From a checkpoint of a small CTC audio transcriber.
Model: 2.93M parameters, log mel input, arch wavenet, norm batchnorm, depths [16], widths [128].
Rows from block 11, named by matrix and row number. Rows with one number belong to one channel. Each number is 50 + 12 x the weight over the matrix's rms, rounded and kept within 0 to 99. All counts start at 0.
# filt: filter width-5 conv, dilation 2 (model.blocks.11.filt.weight, 128x128x5), inputs 0-10, a 5 kernel for each
# gate: gate width-5 conv, dilation 2 (model.blocks.11.gate.weight, 128x128x5), inputs 0-10, a 5 kernel for each
# out: residual pointwise conv (model.blocks.11.out.weight, 128x128x1, transposed), outputs 0-63
filt.20:52 68 41 34 46 66 56 46 48 52 67 53 48 29 48 40 29 35 47 48 61 57 59 50 53 72 65 45 70 70 65 53 60 39 52 40 42 46 48 65 58 61 68 63 51 45 40 58 44 48 35 25 37 35 58
filt.21:50 51 44 25 55 44 51 49 48 57 45 55 44 67 65 33 25 45 47 24 46 62 54 70 53 60 75 76 66 55 32 42 60 78 61 56 45 30 64 58 49 51 63 55 57 47 39 52 68 35 43 43 42 63 55
filt.22:30 40 48 70 46 52 40 32 32 55 52 50 47 58 54 42 68 51 49 55 56 45 48 49 56 44 34 46 44 51 51 57 54 62 39 64 59 43 43 38 38 48 61 40 37 40 39 53 58 35 38 65 45 67 55
filt.23:54 45 49 38 53 62 53 65 57 54 65 53 47 58 53 59 40 42 34 45 57 66 46 71 57 42 58 49 49 49 59 46 55 39 29 49 44 47 55 48 20 26 51 55 40 61 65 51 63 46 26 20 35 47 54
filt.24:46 40 35 55 62 51 60 63 66 52 41 62 64 49 39 53 70 48 55 65 36 50 65 59 64 54 46 62 67 56 39 55 66 59 55 59 49 76 49 61 48 51 48 56 63 61 61 57 47 37 55 38 56 55 65
filt.25:37 40 43 38 38 59 65 50 43 56 58 49 50 48 53 52 47 61 46 70 53 44 44 48 45 51 42 30 31 52 36 48 38 40 45 55 60 51 35 43 43 49 53 60 46 27 31 73 56 43 25 46 44 29 43
filt.26:67 31 48 62 66 56 42 53 57 61 54 50 67 48 68 66 51 63 61 68 58 63 68 66 41 45 59 38 50 49 46 60 55 57 29 27 32 55 70 58 57 60 50 42 32 44 76 64 62 53 64 51 54 69 60
filt.27:53 58 39 49 50 43 60 61 49 49 35 37 47 38 43 63 71 44 40 45 64 61 35 44 48 63 70 56 46 49 72 64 53 36 32 61 51 46 54 58 51 50 54 46 62 42 35 46 49 64 32 59 49 50 31
filt.28:43 51 41 46 31 38 49 54 49 60 60 46 58 64 57 50 51 51 49 58 48 47 51 48 37 30 54 60 57 35 22 36 23 26 45 47 40 60 48 45 41 43 49 42 61 35 42 40 57 64 52 66 48 37 53
filt.29:60 33 58 52 63 44 51 55 56 66 31 42 40 42 50 51 63 49 85 68 60 54 50 55 36 52 50 44 59 30 48 51 67 32 48 66 72 47 66 33 65 47 43 59 51 55 51 49 73 68 61 47 58 73 53
filt.30:39 47 59 56 38 63 77 53 55 32 66 57 54 58 62 56 57 71 48 61 54 70 47 53 53 81 69 34 35 41 52 43 65 37 47 59 75 53 67 42 45 57 38 39 53 57 35 69 45 42 61 82 58 66 38
filt.31:37 41 56 42 46 50 55 55 48 54 71 72 75 62 53 40 53 47 43 55 49 35 42 39 43 39 63 56 52 58 57 81 45 52 45 23 42 39 27 53 46 63 42 67 77 53 41 34 39 57 48 57 80 40 33
filt.32:52 27 46 63 56 34 40 58 48 58 55 49 52 68 42 70 45 52 60 64 45 63 49 48 59 42 48 54 66 47 34 51 83 75 57 55 43 46 38 50 50 49 52 58 40 78 59 55 56 49 34 46 70 69 50
filt.33:50 44 53 55 41 46 19 52 57 62 62 51 63 39 44 69 73 24 48 36 46 43 59 41 35 56 53 42 56 53 65 60 58 62 40 47 39 56 52 56 40 24 63 51 64 57 65 47 51 43 47 24 60 33 46
filt.34:21 40 44 51 40 38 42 63 71 50 47 50 36 37 43 27 60 47 41 42 44 59 55 50 42 46 53 51 45 39 50 51 47 71 47 45 40 48 67 67 31 32 41 60 66 20 45 54 43 32 46 71 63 66 26
filt.35:58 67 43 31 44 67 57 41 50 59 52 57 49 48 25 60 59 52 66 63 47 51 45 42 42 43 42 54 38 56 50 38 47 53 54 60 51 59 62 52 37 45 60 57 58 60 40 46 63 48 48 44 42 41 28
filt.36:48 30 45 49 41 27 52 38 35 56 52 57 44 45 56 71 82 57 43 61 54 57 51 48 51 28 57 60 38 46 44 19 42 41 55 36 51 57 63 54 49 30 52 45 37 56 46 42 67 54 42 52 34 53 50
filt.37:40 55 42 30 54 49 44 52 50 35 55 42 47 70 66 50 43 41 42 55 40 54 50 48 51 45 51 68 55 39 45 40 53 42 70 32 63 60 66 54 41 61 68 56 55 42 75 61 57 51 32 42 43 42 56
gate.20:74 54 47 42 69 54 51 54 53 46 47 60 54 42 50 53 55 40 42 27 31 50 51 56 37 63 54 60 60 44 63 57 42 55 54 57 46 41 30 34 38 55 41 52 68 46 47 39 25 48 30 53 63 44 45
gate.21:49 42 48 53 55 46 42 40 38 56 57 55 51 51 65 67 52 49 54 49 49 52 29 43 42 50 51 57 50 60 55 26 43 49 47 29 45 42 44 56 49 47 30 43 42 56 62 54 52 45 58 45 73 59 58
gate.22:58 50 70 48 36 67 43 46 36 51 43 66 71 60 41 53 31 45 68 72 36 39 34 51 45 62 44 54 67 42 50 70 57 46 52 19 57 42 61 67 51 40 43 48 28 67 72 43 64 61 52 37 36 44 41
gate.23:46 50 46 46 38 55 67 57 47 56 51 52 48 41 36 57 46 65 54 34 49 45 59 53 35 54 38 40 47 52 36 51 68 74 70 40 24 30 44 56 29 27 16 29 42 61 62 59 54 46 30 29 36 27 20
gate.24:21 40 50 49 35 42 69 58 51 48 31 55 46 39 35 41 46 49 43 49 55 43 19 50 42 43 33 35 38 55 45 59 52 45 55 41 41 40 69 52 56 23 37 53 58 48 53 44 39 42 42 49 22 63 71
gate.25:49 52 53 65 49 35 40 58 70 44 56 41 46 48 42 34 45 32 43 71 59 59 65 59 50 64 19 43 50 37 45 22 35 51 62 64 52 50 29 49 51 36 42 58 49 63 57 65 58 32 56 57 64 30 44
gate.26:45 45 33 56 36 45 45 50 38 42 58 40 45 65 61 37 22 40 57 50 41 51 47 47 45 50 32 48 45 55 62 34 32 36 53 50 56 51 52 44 47 43 30 33 59 53 75 35 71 64 32 41 24 44 36
gate.27:54 51 55 55 53 37 49 46 54 48 54 61 44 49 48 52 44 50 29 65 58 66 61 60 69 67 46 56 44 45 74 52 45 54 50 64 57 58 64 40 51 60 57 54 60 59 70 51 39 62 47 46 49 36 48
gate.28:43 32 44 58 56 57 43 39 38 47 58 56 63 69 66 46 56 41 47 60 52 45 40 39 42 48 65 43 22 32 46 42 48 40 34 12 19 42 24 40 57 47 62 56 64 62 38 58 48 50 51 42 05 29 37
gate.29:58 45 53 60 52 24 55 58 51 44 44 48 41 52 48 35 53 49 52 58 32 42 35 61 53 68 55 46 64 54 36 48 55 37 38 45 42 37 47 48 55 49 53 25 14 40 53 65 52 39 55 76 54 38 29
gate.30:44 43 63 62 50 76 48 67 54 47 53 54 59 37 54 58 62 38 63 53 58 53 68 63 50 45 48 60 55 37 40 39 51 45 48 46 34 67 46 34 35 42 36 40 51 66 67 59 49 53 41 48 64 69 50
gate.31:41 51 49 59 65 60 42 52 54 46 52 60 78 57 42 55 58 48 44 36 38 55 54 55 43 48 37 47 48 59 60 42 56 61 55 51 31 43 42 39 44 38 43 36 53 67 76 57 57 65 46 44 43 28 41
gate.32:70 56 70 57 43 64 53 52 34 52 35 51 67 58 58 47 41 62 66 59 55 34 53 63 47 40 36 47 50 57 35 54 68 52 70 28 46 59 65 62 50 53 66 40 40 62 43 60 51 51 23 37 26 44 45
gate.33:43 59 47 49 40 53 49 34 49 50 55 46 49 40 55 52 51 59 56 46 72 74 42 52 43 24 32 46 44 50 33 42 62 54 37 46 33 56 36 68 52 48 59 53 53 26 43 51 47 54 55 50 62 38 56
gate.34:59 67 53 33 37 35 30 33 50 46 49 54 50 74 58 50 56 61 63 65 50 43 37 45 54 67 57 51 68 48 75 37 43 53 36 36 30 36 34 36 37 50 36 45 50 42 45 45 53 63 49 49 60 55 51
gate.35:36 60 53 50 60 64 48 49 52 43 57 56 75 32 65 60 61 45 44 46 44 44 37 50 49 61 79 54 72 57 47 57 62 51 52 39 67 66 43 46 60 54 39 45 40 32 54 48 37 31 32 29 41 43 61
gate.36:58 34 57 41 41 24 48 51 62 68 42 49 77 72 53 50 51 69 76 71 38 65 48 35 30 60 48 53 54 53 42 35 49 54 49 22 28 33 39 40 43 47 57 48 42 32 51 49 38 46 33 42 31 52 73
gate.37:36 61 68 55 45 37 70 56 48 49 52 50 50 53 54 53 28 41 54 67 39 49 45 48 40 51 31 47 53 41 53 65 56 60 35 61 58 42 35 49 50 47 48 51 47 44 52 56 33 48 29 42 55 54 56
out.20:53 72 38 47 37 65 55 37 71 58 49 62 45 44 46 49 65 48 54 50 46 70 60 63 41 41 38 53 58 67 55 67 46 50 51 64 41 35 53 37 55 84 48 62 60 43 67 49 46 49 61 51 55 26 67 47 28 56 25 46 55 53 48 56
out.21:39 52 55 38 39 68 62 46 34 54 64 48 27 47 71 69 29 32 41 43 39 55 38 39 77 49 62 37 60 64 34 61 49 66 16 67 48 39 55 51 50 39 48 33 47 52 58 93 49 54 44 45 43 46 51 60 44 28 55 59 54 50 32 33
out.22:60 38 44 46 23 56 61 65 54 18 51 57 54 62 43 43 56 50 58 39 48 59 66 51 81 49 10 61 69 65 51 45 62 62 74 49 56 26 62 35 41 30 46 58 52 59 59 45 52 52 52 50 01 32 44 50 46 36 39 62 47 22 46 66
out.23:40 48 51 45 53 68 49 41 31 52 29 55 61 53 56 40 55 60 39 51 67 53 41 60 40 52 64 64 55 67 55 45 64 74 45 67 87 55 58 45 48 74 54 37 52 49 57 37 60 45 48 49 35 41 37 47 58 36 46 79 74 63 65 58
out.24:52 46 45 58 46 62 43 45 61 30 59 31 47 52 59 53 39 57 34 31 65 55 50 66 39 38 53 52 36 80 54 51 60 46 52 51 34 69 41 39 30 50 45 51 54 57 19 48 47 35 32 44 71 61 37 51 64 33 44 54 75 61 42 49
out.25:52 63 43 41 29 44 69 54 36 39 51 36 49 47 64 32 70 55 42 55 63 51 56 66 52 37 42 48 51 44 47 67 40 53 65 39 64 59 44 41 58 59 40 42 73 53 59 51 49 52 42 56 58 31 63 51 56 46 41 43 23 49 49 57
out.26:58 46 53 68 34 65 54 37 41 50 26 45 43 45 72 64 37 42 73 40 36 57 59 55 59 63 65 75 54 51 64 64 46 40 47 38 60 64 61 55 52 47 36 47 46 50 46 50 32 43 52 51 32 42 62 67 34 70 51 41 45 63 46 39
out.27:78 45 49 37 56 45 46 51 32 56 42 72 50 55 37 32 60 36 50 54 47 65 54 44 51 54 51 53 45 61 42 42 33 64 38 66 43 38 30 76 54 50 58 54 83 47 38 49 69 55 53 67 32 61 52 61 45 55 48 46 18 51 45 61
out.28:56 50 77 57 65 70 39 45 44 53 56 61 34 32 49 39 50 53 39 54 37 54 50 61 50 33 57 46 49 38 64 50 53 47 43 23 64 38 63 57 56 27 41 48 56 46 63 35 34 42 53 32 61 58 58 60 38 59 57 34 53 56 41 43
out.29:36 63 42 45 40 59 51 74 41 58 57 41 51 36 51 44 59 68 44 42 56 59 56 79 54 75 58 65 69 51 31 50 48 35 59 69 67 50 53 43 58 57 49 47 60 45 57 64 56 41 35 44 44 54 49 40 46 48 41 45 63 45 45 49
out.30:52 56 35 50 74 50 38 41 55 40 49 46 42 39 47 68 56 69 34 59 35 62 57 38 66 57 37 57 53 40 47 32 55 44 64 43 54 56 42 30 53 27 46 38 60 45 54 44 53 49 52 60 49 47 58 70 39 61 57 44 57 54 42 59
out.31:47 56 30 43 50 52 55 41 47 47 54 49 38 69 32 49 59 47 49 39 41 65 46 62 58 63 77 51 55 47 51 55 61 53 42 38 24 35 51 54 42 82 41 43 57 36 59 58 49 60 70 42 54 46 57 65 64 71 59 48 52 33 75 44
out.32:55 59 47 73 58 32 32 30 48 57 36 51 46 58 58 60 58 89 51 41 63 54 43 51 59 57 51 52 55 60 37 68 40 50 49 45 49 30 54 56 35 37 36 49 46 43 31 60 43 60 56 48 79 54 55 56 50 38 59 54 51 36 13 34
out.33:43 22 40 76 19 47 49 42 39 66 63 26 62 40 47 59 43 46 22 58 65 55 44 62 30 32 58 72 46 52 42 54 35 31 58 52 53 40 52 46 51 48 38 37 64 59 30 52 60 47 30 65 67 33 26 65 21 61 41 59 76 35 47 38
out.34:58 59 62 41 63 55 60 52 58 65 43 33 46 47 43 57 46 57 70 50 35 39 62 52 66 29 46 50 45 48 53 60 63 34 31 44 46 31 50 51 46 38 44 45 60 51 57 64 57 48 51 51 58 39 28 50 52 54 56 63 70 48 70 65
out.35:62 46 50 70 54 59 49 66 58 53 54 37 28 61 54 50 58 40 80 45 48 71 62 61 45 47 49 38 24 56 64 40 55 56 64 54 45 59 64 44 52 81 61 44 68 50 41 52 60 41 40 58 46 34 49 62 47 44 66 49 39 34 43 31
out.36:63 36 51 44 47 35 58 64 45 46 61 54 64 45 32 50 55 40 31 58 68 46 44 50 65 52 70 46 29 35 63 46 42 31 37 71 59 36 42 62 53 58 58 50 51 37 65 56 49 69 36 54 59 49 56 69 51 27 40 55 49 59 62 62
out.37:62 61 50 49 43 27 46 38 59 33 72 45 34 43 53 43 51 51 59 54 61 48 74 41 42 43 40 54 34 42 36 67 38 33 52 30 61 51 43 53 54 67 67 67 38 49 58 49 50 38 53 69 31 58 59 34 51 45 55 44 41 32 54 62